Weights of a small image captioner.
Model: 5.71M parameters, encoder layers 14, decoder activation swiglu.
Data: trained on made-up road signs on poles, 245000 training examples.
Rows from block 10 of the image encoder of a small image captioner, named by matrix and row number. Rows with one number belong to one neuron. Each number is 50 + 12 x the weight over its row's rms, rounded and kept within 0 to 99. All counts start at 0.
After each neuron's rows are labels from the 100 images, of 14976, where the neuron reaches its highest value: "top examples" is what is common among them; "patch colour" is the nearest of a few named colours to the mean colour under the peak. Only what is clearly more common there than usual is listed. The data: made-up road signs on poles. In brackets: how many of the 100.
# fc1: MLP up (encoder.blocks.10.mlp.fc1.weight, 640x160), inputs 0-159
# fc2: MLP down (encoder.blocks.10.mlp.fc2.weight, 160x640, transposed), outputs 0-159

fc1.637:36 38 61 44 49 67 60 46 48 65 46 40 69 64 36 59 42 58 50 42 35 41 47 43 67 68 68 77 45 59 51 54 59 50 39 50 38 43 37 58 71 70 58 39 40 47 59 30 73 41 64 52 63 49 50 68 29 25 38 41 48 59 62 58 43 54 55 39 63 42 38 24 62 50 48 50 44 63 39 39 43 49 65 46 88 67 58 57 64 57 10 41 52 61 54 61 60 34 38 57 48 53 52 50 62 39 65 55 45 50 50 51 33 50 30 47 45 51 45 40 35 63 33 57 68 41 48 43 39 43 52 63 42 60 42 45 41 29 45 66 54 59 43 41 41 41 18 57 57 64 59 69 46 50 35 66 53 42 48 42
fc2.637:42 60 37 73 43 23 31 47 35 57 51 47 39 67 43 24 50 37 51 35 51 55 58 58 60 41 43 43 60 24 41 63 34 46 49 64 69 50 59 49 22 66 78 57 50 54 41 53 24 52 53 66 48 60 50 41 67 52 54 56 39 31 50 44 63 33 48 60 46 42 54 56 46 42 34 55 53 45 61 53 56 46 44 44 36 42 51 31 48 30 80 31 32 54 38 33 54 42 44 63 32 42 59 41 56 66 48 29 67 62 34 43 58 43 61 61 51 44 39 60 65 59 53 55 52 56 48 34 40 65 37 37 43 44 38 51 48 59 38 28 43 30 55 60 69 61 60 29 42 46 37 45 36 48 45 58 64 34 74 46
top examples: green face (32); green rim (30)
patch colour: green (29)

fc1.58:58 76 38 54 54 60 53 53 66 52 80 58 56 37 46 47 66 49 59 55 51 31 51 56 77 42 42 56 58 41 71 55 45 60 46 54 38 58 72 52 44 74 38 65 42 73 39 48 39 44 20 70 57 62 42 52 71 52 56 68 45 43 45 53 52 43 42 64 46 36 35 36 70 60 54 39 68 40 47 24 48 43 34 62 56 49 53 49 61 67 54 64 58 54 38 31 71 47 63 26 56 53 67 60 35 61 63 62 38 51 71 43 45 75 44 33 35 60 62 54 48 44 46 56 52 57 45 55 42 41 61 49 63 37 56 39 66 72 65 58 71 48 43 41 55 62 41 50 47 47 32 39 47 70 57 51 50 38 72 50
fc2.58:31 39 63 23 54 51 41 49 44 56 37 61 39 58 40 64 42 84 61 60 35 61 53 65 27 61 44 54 44 62 39 57 43 48 57 56 74 56 41 46 45 44 54 45 55 24 62 48 53 48 72 09 33 53 43 43 34 71 52 27 56 58 51 36 44 67 51 29 49 58 45 68 42 42 45 60 24 38 54 90 57 60 45 52 60 48 49 55 48 53 53 49 45 52 55 68 44 58 49 59 39 50 40 30 72 50 29 55 44 45 46 64 63 36 58 68 58 51 36 34 58 38 57 50 45 37 66 54 56 61 36 59 42 55 54 50 52 52 44 54 48 54 51 57 38 46 56 35 42 52 78 55 49 33 54 37 47 73 39 53
top examples: black rim (31)
patch colour: pink (25)

fc1.44:50 42 51 78 33 75 65 53 61 61 51 46 58 57 67 21 35 36 62 56 63 29 48 54 63 32 58 64 33 50 40 58 48 65 48 28 65 70 54 56 51 52 29 68 36 62 56 44 39 48 50 45 74 40 60 73 47 52 50 44 33 43 52 68 70 52 56 50 42 46 38 28 39 56 41 66 39 46 41 56 53 38 65 39 63 36 72 49 48 52 48 44 45 42 43 61 42 36 44 51 33 53 59 77 67 36 53 64 51 30 59 54 60 41 53 53 51 63 59 76 38 49 26 62 44 47 56 58 46 31 43 55 37 47 48 33 54 40 24 59 51 42 47 40 44 38 80 56 53 48 48 65 40 44 40 62 61 52 64 50
fc2.44:46 49 46 40 54 29 62 35 73 36 57 49 38 32 46 44 48 49 57 51 43 65 49 38 36 50 42 63 47 53 62 44 65 53 58 39 92 54 48 62 62 50 61 37 57 59 40 37 49 42 52 65 49 42 46 58 47 46 53 23 41 82 45 72 28 73 58 40 65 19 37 40 56 31 62 50 60 78 50 49 65 59 42 47 55 69 53 46 41 45 58 49 56 33 52 52 60 55 46 58 69 51 31 56 55 50 49 38 50 46 45 58 48 39 52 50 52 51 57 43 52 57 53 70 62 58 40 40 50 59 43 47 57 51 62 43 55 30 49 58 10 63 38 48 53 53 25 39 59 33 42 56 63 55 89 61 59 58 48 43
top examples: brown face (36); brown rim (34)
patch colour: brown (63)

fc1.91:73 51 60 41 57 54 72 66 54 44 43 49 46 72 46 28 64 34 38 37 35 63 30 40 67 37 57 46 42 41 52 54 46 53 25 45 49 50 50 47 56 64 33 57 66 43 50 29 40 50 55 43 74 44 38 39 47 39 50 59 44 51 38 52 64 48 44 52 39 44 57 69 47 64 44 63 56 41 41 58 52 68 62 51 42 29 44 44 48 71 35 57 48 40 37 43 43 45 59 72 36 38 75 67 23 71 31 60 64 42 49 30 58 52 54 36 76 61 42 56 37 53 41 41 33 32 58 58 53 67 61 43 36 61 55 31 49 48 56 51 65 49 29 38 70 36 59 58 42 47 78 60 49 49 43 54 26 63 58 60
fc2.91:57 51 36 56 43 41 23 38 56 54 63 53 44 34 52 82 16 61 54 56 59 44 49 40 62 46 49 68 65 70 47 40 69 43 50 41 57 50 66 31 60 61 56 30 29 54 42 17 56 57 49 65 43 57 53 49 45 54 55 27 55 61 51 41 41 63 61 65 45 45 63 40 44 36 51 40 47 42 61 21 51 37 37 53 41 63 32 49 50 54 30 51 65 43 39 50 64 24 43 45 70 53 45 45 65 33 75 53 48 58 65 65 51 25 38 39 44 41 34 44 40 55 48 55 31 69 52 70 49 35 53 46 58 56 59 40 52 39 48 37 46 51 62 37 47 52 34 54 56 46 34 46 62 37 75 54 53 32 42 39
top examples: ! (49); green face (25)
patch colour: green (28)

fc1.351:48 27 86 24 56 76 34 47 80 58 51 39 48 61 46 48 45 50 35 55 42 56 24 41 80 56 56 55 45 53 48 55 59 64 62 61 60 50 67 45 43 40 39 52 42 56 65 47 40 41 51 48 44 42 57 50 57 44 65 61 59 40 30 42 45 46 57 72 65 51 45 57 43 57 60 45 43 55 47 47 59 67 71 52 39 37 49 38 17 54 48 58 59 55 66 49 65 46 48 43 46 54 59 33 48 54 48 42 86 55 45 65 52 63 36 41 51 39 37 50 47 57 57 70 52 46 59 42 71 76 65 54 38 41 33 53 40 72 46 45 52 42 21 45 58 29 64 50 54 57 53 53 59 46 35 67 30 54 47 54
fc2.351:44 67 32 44 43 16 45 27 33 62 54 55 54 55 63 97 40 52 57 42 64 36 66 43 45 41 48 48 64 58 38 63 73 56 46 36 28 48 57 71 44 61 61 19 41 27 55 26 42 78 56 57 47 60 38 47 53 45 57 61 62 69 49 44 45 49 47 57 37 49 39 39 34 48 41 71 60 32 72 44 64 54 40 57 62 61 52 46 57 43 30 36 45 42 28 48 35 47 53 75 40 57 48 60 47 66 54 54 62 30 58 47 62 44 36 40 52 43 40 60 50 47 41 65 44 68 54 52 40 56 50 58 47 56 59 52 33 43 58 55 50 33 61 51 39 48 34 48 48 42 47 38 44 47 58 44 60 58 53 37
top examples: brown face (63); ! (25)
patch colour: brown (69)

fc1.29:50 43 47 36 63 54 39 49 59 48 57 41 68 48 49 33 31 52 65 57 58 53 68 49 67 57 66 56 45 49 81 33 45 57 69 48 52 45 58 62 43 44 45 38 45 41 48 17 77 35 53 59 72 25 61 43 39 28 65 57 41 57 64 30 58 37 59 40 65 60 58 30 68 50 51 43 31 56 68 57 66 39 45 37 47 53 59 55 60 48 42 69 31 62 42 67 59 52 57 47 48 33 36 29 57 55 54 53 60 60 63 54 42 42 40 72 49 51 42 63 29 43 61 79 42 35 62 53 59 60 49 47 53 41 40 65 45 40 52 61 40 58 68 62 35 73 36 64 64 43 55 66 44 48 54 47 42 55 37 37
fc2.29:48 44 42 71 37 59 41 44 32 52 51 40 42 56 64 28 54 55 49 52 54 47 56 50 57 57 54 30 52 60 45 65 28 44 48 36 48 42 45 61 71 55 50 57 64 47 37 65 52 39 49 40 58 72 56 49 29 51 39 56 56 40 54 34 56 37 58 68 64 50 61 68 45 50 51 38 68 61 63 56 63 57 40 60 49 42 61 57 55 63 74 57 41 76 53 40 36 47 45 38 49 77 44 63 47 58 49 59 63 59 33 59 35 66 60 72 40 54 47 55 68 39 63 46 62 32 54 80 55 70 40 77 47 42 40 48 39 82 17 49 63 51 34 44 79 38 50 50 59 56 44 50 41 43 28 52 61 43 44 65
top examples: hexagon sign (48)
patch colour: green (26)

fc1.242:46 33 64 34 73 72 54 61 39 48 38 68 42 52 48 41 62 44 41 49 55 50 44 38 77 49 54 44 43 65 56 50 61 50 45 32 70 60 56 62 47 41 58 33 35 38 68 39 46 49 53 80 56 16 82 70 53 40 72 31 48 51 46 35 48 67 43 59 63 49 58 40 63 44 51 44 53 60 39 61 68 56 32 57 33 54 58 50 45 61 34 56 54 62 64 65 52 49 57 42 72 40 44 52 47 65 48 51 48 60 35 46 69 72 49 52 28 46 53 64 51 46 60 66 35 48 66 57 63 60 62 39 47 45 61 66 53 70 60 29 55 61 53 42 51 67 32 53 47 69 66 55 63 55 39 70 47 66 52 53
fc2.242:66 61 33 41 32 31 53 59 59 54 41 54 53 48 44 48 32 43 58 39 45 35 39 31 47 37 60 57 44 42 46 52 45 46 58 44 41 23 67 36 59 41 46 29 29 52 35 49 55 48 46 34 58 84 41 29 40 39 36 63 65 40 43 59 49 35 70 47 59 51 59 36 39 51 61 34 53 54 35 52 58 46 28 61 56 54 79 48 37 83 45 40 67 53 47 35 45 44 52 46 55 51 52 47 38 64 68 51 61 44 36 65 49 45 57 65 54 31 52 80 59 52 49 27 50 50 60 70 39 48 52 61 73 45 57 46 44 56 49 74 49 46 31 56 57 35 55 71 78 47 61 49 45 42 50 60 57 34 66 39
top examples: purple face (34); brown face (34)
patch colour: grey (65)

fc1.368:47 63 69 44 54 61 62 59 62 56 41 65 36 51 63 47 54 39 36 54 38 62 52 65 49 64 76 53 43 59 66 56 62 45 65 65 56 38 58 58 44 49 30 30 58 34 55 48 55 42 48 66 48 52 70 37 48 60 53 52 40 44 57 54 61 48 72 59 48 53 60 56 46 43 33 56 53 52 57 67 64 43 48 69 61 53 54 37 53 43 70 61 62 39 72 70 38 46 38 59 62 64 27 56 62 58 72 72 47 73 53 61 74 38 57 48 74 56 45 64 38 59 32 44 61 52 53 52 33 66 63 44 65 36 71 47 49 71 79 48 49 53 46 56 25 57 58 62 41 36 52 70 50 46 45 51 40 56 83 40
fc2.368:51 56 20 88 51 58 34 59 27 34 48 34 66 47 48 62 67 54 55 53 61 49 56 28 55 43 30 48 51 38 46 50 51 46 63 45 28 53 54 34 47 61 66 74 40 67 52 61 54 39 46 56 52 49 56 66 42 41 75 55 50 37 58 38 42 54 26 66 49 37 56 54 47 55 64 38 61 55 39 28 52 61 43 46 53 44 68 61 45 40 45 58 46 81 48 48 43 61 53 61 48 44 58 52 27 37 36 51 53 47 24 29 39 66 47 38 56 52 34 53 58 33 60 50 63 42 54 63 76 61 61 66 39 55 42 71 38 58 31 28 53 50 43 39 59 44 62 34 74 52 44 31 52 52 60 48 54 57 38 56
top examples: triangle sign (61); blue face (34)
patch colour: blue (28)

fc1.383:38 28 54 46 49 56 45 48 62 63 55 54 49 52 51 37 18 34 44 50 53 61 33 50 67 40 60 72 50 35 42 61 62 49 39 49 65 49 51 50 48 42 51 34 48 42 68 45 29 50 61 52 57 48 82 49 55 55 60 56 63 64 50 46 44 63 49 69 37 52 67 47 61 72 54 52 54 55 47 57 59 64 57 44 53 30 50 46 33 59 47 60 39 77 46 48 43 41 56 74 64 60 56 49 49 50 42 67 55 76 64 73 58 44 44 25 67 51 56 60 49 73 52 40 61 34 48 52 46 69 85 38 39 49 44 38 39 58 68 45 45 63 34 52 85 38 67 68 49 49 50 71 62 46 63 60 37 49 44 37
fc2.383:55 57 47 45 51 38 41 40 32 36 48 43 48 64 43 93 47 74 44 53 75 40 72 43 54 53 45 60 44 68 57 65 55 53 39 38 17 44 66 40 53 73 48 25 36 48 48 29 77 60 37 50 57 71 44 62 42 49 47 41 73 63 52 39 48 48 50 38 48 67 40 54 36 32 54 52 28 40 55 44 52 49 46 52 49 49 53 46 43 48 34 37 47 43 38 49 62 57 62 48 48 40 74 53 51 68 56 64 75 26 56 45 61 65 32 46 40 60 48 66 59 32 52 44 51 56 47 55 51 48 30 49 57 60 39 54 55 65 28 51 48 49 43 57 32 51 39 56 71 67 41 48 47 24 67 41 62 54 41 52
top examples: triangle sign (55); brown face (48); struck through (34)
patch colour: brown (64)

fc1.392:35 44 43 41 67 42 51 44 42 48 45 41 42 64 62 72 50 54 47 50 49 66 53 35 66 59 48 56 52 64 57 54 58 61 48 58 50 42 36 58 36 56 37 44 69 42 42 66 60 42 53 62 52 31 59 51 31 53 75 45 61 50 49 44 47 55 67 47 59 52 37 38 60 59 58 71 44 58 64 42 74 55 40 33 60 34 65 61 74 57 54 66 19 48 68 51 52 56 59 40 63 26 52 62 53 47 35 54 43 51 39 76 25 62 46 60 29 52 47 59 45 55 67 59 58 69 73 56 60 55 68 37 51 60 33 49 49 54 46 75 20 80 41 39 59 48 57 42 33 33 67 32 37 54 43 42 53 58 35 47
fc2.392:58 46 53 56 46 56 25 69 49 55 34 50 57 41 32 49 42 19 50 68 52 45 64 62 55 42 67 45 44 36 43 66 47 51 49 49 28 54 58 45 48 39 54 45 39 48 59 64 47 47 52 35 50 60 41 37 62 36 51 42 27 31 35 50 54 36 38 57 44 88 58 49 44 38 53 33 51 45 41 46 42 47 68 60 44 60 47 39 31 44 54 36 62 52 55 49 26 42 52 43 37 62 57 38 30 60 56 51 46 67 48 39 78 46 56 66 85 57 57 49 65 65 49 54 43 43 51 35 56 57 41 47 44 35 41 54 60 56 47 45 85 42 55 40 56 37 53 63 56 69 47 73 69 38 39 70 68 39 71 32
top examples: green face (32)
patch colour: green (33)

fc1.1:60 38 62 45 59 63 36 47 55 43 42 53 68 58 40 70 58 40 42 52 46 58 41 68 49 66 67 46 79 41 58 46 38 46 51 52 34 51 55 50 35 66 43 66 64 51 62 75 62 52 46 60 65 53 51 49 52 43 62 65 69 57 49 39 60 53 43 67 46 69 55 63 76 40 31 68 53 31 39 58 65 65 53 35 51 60 48 40 35 49 62 53 74 43 47 65 44 43 80 25 57 41 31 31 50 41 35 52 58 59 46 47 58 62 38 68 56 41 42 34 60 32 59 68 47 36 34 63 50 41 63 43 73 56 46 44 46 38 76 63 64 46 46 49 58 30 64 69 43 47 51 44 68 52 34 49 55 65 47 31
fc2.1:46 58 45 37 37 41 54 34 34 64 68 42 28 34 63 89 39 64 41 46 56 43 45 40 42 43 55 33 41 70 63 70 70 62 55 60 07 56 60 31 43 38 72 51 55 47 31 54 45 73 50 43 43 77 50 68 47 70 55 36 51 59 58 36 36 61 60 66 39 42 48 74 47 57 43 53 50 60 52 40 51 54 49 72 49 68 56 42 69 45 26 48 50 56 31 65 52 42 41 47 66 53 52 47 54 66 57 49 62 44 53 41 35 30 54 42 45 46 35 52 53 69 57 51 48 61 57 49 52 50 48 55 60 54 57 59 38 33 31 64 33 47 52 53 74 49 35 40 48 43 49 56 50 61 45 32 49 46 44 62
top examples: triangle sign (41); % (34)
patch colour: green (25)

fc1.326:67 30 57 16 49 42 65 68 68 78 40 56 62 56 43 58 33 33 47 55 57 56 22 37 49 54 27 52 59 28 47 49 63 43 41 40 49 59 58 41 41 54 43 41 36 56 58 48 59 52 64 55 64 40 49 35 46 28 51 43 44 64 53 59 39 38 55 44 56 35 50 54 60 39 77 50 53 53 24 54 62 51 55 50 51 52 58 45 51 47 35 52 63 49 63 45 61 45 56 44 57 57 51 46 52 34 54 51 44 53 68 46 19 44 46 63 38 57 40 40 35 65 33 25 59 41 43 38 48 44 69 52 10 34 42 44 41 57 43 52 54 29 51 31 53 37 63 56 55 68 56 58 40 34 41 39 71 44 34 31
fc2.326:39 68 31 66 46 38 42 34 62 60 45 55 26 57 46 41 54 58 60 34 45 42 62 49 45 38 75 57 41 60 51 67 70 56 27 55 35 49 52 56 46 67 59 72 48 29 50 48 37 39 19 63 49 71 58 60 60 74 35 62 44 42 62 43 59 41 44 58 49 52 46 48 49 59 39 51 47 56 59 40 56 47 55 54 45 63 34 44 57 48 51 55 47 67 28 47 48 38 58 73 34 38 45 56 54 64 43 56 50 49 51 51 82 41 53 36 62 51 58 62 67 65 52 58 61 77 58 46 58 57 36 60 77 69 47 52 44 34 29 64 61 60 49 68 54 61 18 55 47 48 48 51 37 38 72 69 33 40 49 54
top examples: green face (28)
patch colour: green (36)

fc1.635:40 31 31 37 52 27 45 61 46 38 69 46 61 46 55 74 39 45 41 58 48 52 51 63 74 37 44 61 52 49 56 63 54 63 43 43 62 45 42 55 51 55 34 53 53 58 71 68 58 59 53 41 56 56 49 44 54 57 71 53 59 68 54 41 46 67 33 42 55 61 45 38 69 40 68 43 70 55 61 49 59 61 48 43 26 38 64 39 35 66 47 54 40 68 56 33 47 56 59 64 60 30 63 60 54 58 29 54 56 52 64 69 53 56 43 42 70 65 47 45 53 56 67 77 37 39 61 42 56 55 61 54 53 61 33 42 55 47 48 21 30 69 28 44 79 62 58 60 52 44 46 63 32 61 69 73 53 40 31 50
fc2.635:53 48 47 39 34 51 44 53 54 64 31 45 33 48 45 79 34 53 63 57 71 59 69 62 70 60 58 59 54 62 38 70 37 57 40 49 49 55 59 46 55 55 39 32 40 41 38 23 49 56 38 33 46 85 46 34 46 32 39 62 52 56 50 27 63 33 46 59 42 52 57 50 39 18 47 64 35 26 52 47 63 43 46 44 61 54 58 41 51 51 40 54 48 31 55 60 55 35 56 27 36 82 70 58 45 52 65 54 59 44 61 51 68 42 44 56 42 58 60 61 42 42 25 46 52 67 47 51 40 36 39 52 59 47 42 44 58 55 54 51 69 40 69 58 61 32 38 70 60 71 54 53 53 36 53 39 45 37 49 38
top examples: ! (54); green face (29)
patch colour: green (35)

fc1.604:43 48 47 40 56 57 33 64 68 61 48 51 61 72 68 69 60 46 37 63 25 52 33 67 70 64 58 50 49 49 53 50 37 48 66 50 29 56 52 49 70 56 60 55 43 77 62 65 59 54 39 49 43 41 49 69 51 32 55 46 66 63 37 43 48 56 49 51 51 58 35 53 38 86 76 49 58 48 81 56 71 57 61 52 40 44 76 37 18 51 65 60 53 63 61 43 59 56 65 50 39 54 46 42 57 50 49 63 70 67 61 49 35 58 61 54 51 50 40 35 52 54 54 72 54 45 63 52 59 51 62 40 69 61 38 53 58 57 57 49 20 50 51 46 72 53 67 67 64 50 61 37 56 55 45 60 33 48 47 57
fc2.604:58 60 62 50 60 41 47 49 39 61 50 58 55 46 55 75 38 46 56 60 57 54 71 39 62 38 36 56 44 54 41 57 64 54 48 54 25 68 61 67 20 48 65 52 31 39 52 31 44 56 42 65 50 70 67 48 55 58 59 62 61 52 66 56 59 38 54 61 46 61 45 46 56 39 26 51 43 37 50 61 58 58 50 49 76 47 41 36 62 42 43 42 50 60 21 57 38 54 17 48 67 57 66 51 45 68 51 70 58 27 34 62 77 47 55 37 60 49 42 58 42 62 26 53 54 54 68 50 43 52 61 66 28 37 59 25 32 38 49 60 58 37 60 57 32 62 42 55 53 51 33 43 42 38 52 43 73 47 55 38
top examples: brown face (52)
patch colour: brown (65)

fc1.101:51 50 77 34 54 58 64 48 53 70 30 34 61 78 55 72 70 63 41 55 50 41 42 40 61 49 41 42 47 49 44 35 61 49 60 58 31 44 47 53 56 46 41 40 42 49 39 57 40 54 46 75 50 46 31 58 63 39 53 51 47 67 24 53 55 56 31 52 40 59 17 51 36 47 60 52 28 37 59 63 60 47 48 56 47 57 60 31 56 41 64 47 63 46 59 38 48 45 49 30 53 29 64 51 43 48 62 53 61 38 40 35 33 55 26 42 30 63 45 42 47 44 64 63 43 50 68 52 56 43 47 56 30 25 33 59 49 52 65 43 34 41 38 30 30 40 40 36 37 55 55 30 35 58 38 49 34 69 40 70
fc2.101:70 59 23 74 54 24 32 44 45 57 68 66 35 35 44 36 47 47 57 37 54 43 61 45 57 59 30 35 53 53 39 58 38 46 53 58 60 60 45 60 30 64 57 58 56 30 67 72 41 36 48 46 25 52 56 42 48 54 51 66 56 31 44 50 47 51 71 51 56 31 59 53 62 47 48 63 70 40 58 26 36 61 29 45 43 44 41 57 68 49 41 50 42 42 31 45 52 57 46 57 56 63 24 52 54 57 47 35 49 56 56 59 60 37 80 70 69 36 37 53 64 56 39 59 61 44 60 57 48 58 47 54 62 58 57 42 34 45 31 62 46 51 56 56 54 32 65 35 67 59 47 56 60 51 48 59 54 49 74 15
top examples: brown face (28)
patch colour: brown (62)

fc1.342:49 51 53 51 57 77 48 68 42 63 50 52 65 55 39 55 62 38 48 65 23 41 29 67 67 29 58 50 58 43 49 68 57 39 60 52 55 47 66 58 51 47 35 37 46 58 56 50 38 42 54 40 43 39 63 46 52 45 55 45 46 56 26 45 57 58 43 37 48 48 37 55 45 58 45 45 41 55 42 56 60 51 45 62 37 26 57 26 47 41 51 62 61 66 67 31 42 42 53 48 55 50 88 50 33 61 46 49 74 48 65 56 41 49 36 43 36 44 49 20 51 22 50 67 46 38 82 41 45 66 43 36 27 46 40 45 38 63 62 32 39 28 25 44 56 24 53 54 43 45 36 38 41 31 43 53 55 59 43 51
fc2.342:56 46 33 50 43 26 37 37 43 41 58 36 39 40 39 44 30 62 41 60 85 49 69 38 54 56 26 48 51 52 54 53 75 47 49 39 44 49 45 50 37 86 61 27 40 33 53 46 41 63 49 35 41 62 58 57 38 57 49 74 52 55 56 54 31 51 64 67 53 38 71 45 50 38 38 57 53 43 64 34 54 58 39 43 44 65 49 39 59 48 35 51 50 40 37 68 39 49 49 69 29 47 30 42 59 62 63 57 56 44 50 45 67 40 57 60 59 70 46 68 61 60 45 48 47 66 40 52 71 40 57 65 62 49 63 46 33 45 26 72 41 61 50 32 45 50 49 37 61 79 38 53 43 51 67 51 55 66 47 40
top examples: brown face (41)
patch colour: brown (60)

fc1.629:52 34 42 45 48 42 44 58 63 45 54 48 59 51 60 65 33 50 60 50 47 37 41 62 68 50 38 44 49 52 45 74 47 60 43 69 52 65 52 44 53 55 45 56 34 50 48 38 21 31 41 54 67 57 74 53 60 50 59 64 63 46 43 26 66 58 30 47 64 47 63 57 53 48 44 24 41 66 77 44 52 65 61 54 47 46 54 61 40 62 58 42 50 47 59 51 75 28 56 35 54 53 68 49 49 32 52 48 42 48 40 67 35 70 45 39 58 48 45 35 58 36 59 63 35 38 58 58 68 60 55 59 36 41 47 67 55 44 54 41 63 67 52 49 63 49 84 44 51 50 46 76 51 57 60 67 26 81 34 24
fc2.629:37 43 64 34 39 49 69 44 49 45 52 35 55 47 46 58 42 61 51 49 46 44 55 47 27 47 59 58 42 52 55 51 47 51 64 49 42 41 44 63 69 56 31 32 57 43 39 76 58 57 44 18 48 60 30 48 41 54 44 24 51 59 39 61 36 55 56 33 34 65 42 22 46 33 46 79 46 27 45 71 62 46 50 47 46 34 49 55 50 50 74 66 47 44 65 59 38 50 54 55 34 52 44 58 59 71 51 33 47 41 69 48 49 40 48 41 56 54 42 27 59 50 37 60 55 60 50 35 30 50 56 42 68 51 62 24 48 41 48 49 42 45 48 41 44 31 27 56 36 43 32 48 52 39 37 35 62 55 94 58
top examples: brown face (55); red face (37)
patch colour: brown (68); red (25)

fc1.424:51 74 51 53 45 58 66 60 49 44 44 42 56 53 69 58 60 49 61 45 43 30 32 52 58 51 45 55 31 54 42 80 54 38 47 62 80 48 57 46 66 57 29 34 34 54 56 47 37 38 40 51 47 49 54 51 62 57 58 31 40 45 23 54 67 67 21 19 64 53 40 49 37 59 65 51 39 47 58 43 55 55 63 49 51 29 54 49 40 53 52 47 49 58 67 61 49 29 40 36 50 42 72 53 41 45 74 52 69 47 42 47 34 63 33 41 54 54 54 39 34 35 80 73 43 64 52 45 49 50 59 42 44 42 57 57 43 42 56 56 55 63 35 50 56 23 55 36 57 30 40 63 33 66 44 66 28 52 41 57
fc2.424:55 51 56 63 54 51 34 70 53 53 54 53 47 43 47 69 23 46 48 56 49 55 56 42 48 44 37 67 44 50 36 38 46 67 48 43 51 47 69 76 37 75 67 32 57 28 57 26 50 50 33 53 41 44 38 73 45 32 46 65 54 44 42 61 49 51 67 72 47 54 57 48 57 53 49 65 61 48 68 61 59 67 41 37 53 56 50 63 49 43 44 60 50 28 47 56 56 81 75 70 30 64 51 52 43 58 47 38 47 60 47 52 68 35 63 47 62 65 51 61 54 53 23 54 44 56 45 41 42 50 39 57 47 31 73 46 59 51 29 56 33 55 46 37 33 63 61 49 57 72 33 62 61 47 74 38 60 47 33 30
top examples: orange face (59)
patch colour: brown (63)

fc1.304:33 38 31 60 49 55 50 45 52 49 54 60 52 48 52 36 22 58 40 72 61 34 48 60 51 59 53 43 27 45 28 69 78 56 51 57 65 33 48 48 40 39 60 52 63 46 54 34 74 58 56 54 75 54 65 48 54 50 59 66 51 48 71 31 26 53 66 65 41 58 39 58 66 47 53 60 65 42 49 50 68 57 41 51 66 68 36 54 44 49 56 58 35 77 68 68 61 47 39 47 70 33 39 51 53 70 48 51 59 62 63 39 41 45 51 45 65 63 42 59 68 59 49 66 48 49 32 64 60 48 64 63 47 44 56 45 66 54 66 51 64 58 70 70 49 37 40 64 40 54 63 60 45 21 43 68 55 58 60 52
fc2.304:45 44 42 56 40 62 54 66 47 38 50 31 46 41 39 66 48 45 40 65 44 48 55 47 30 54 48 35 70 70 51 49 51 50 58 56 23 36 53 54 63 41 53 49 33 46 40 44 80 61 51 54 58 50 49 68 32 41 39 47 39 55 33 51 45 57 50 48 57 43 42 29 45 43 50 52 35 68 59 51 54 48 58 61 44 33 65 38 51 46 31 72 57 52 34 47 41 52 55 69 29 62 97 54 27 51 42 48 41 36 53 47 49 72 33 35 60 61 50 56 54 53 51 57 34 15 56 57 51 56 40 57 69 55 47 68 39 63 28 64 36 53 56 34 58 62 37 55 69 50 17 55 42 50 43 57 56 65 34 53
top examples: hexagon sign (74); teal rim (32)
patch colour: green (26)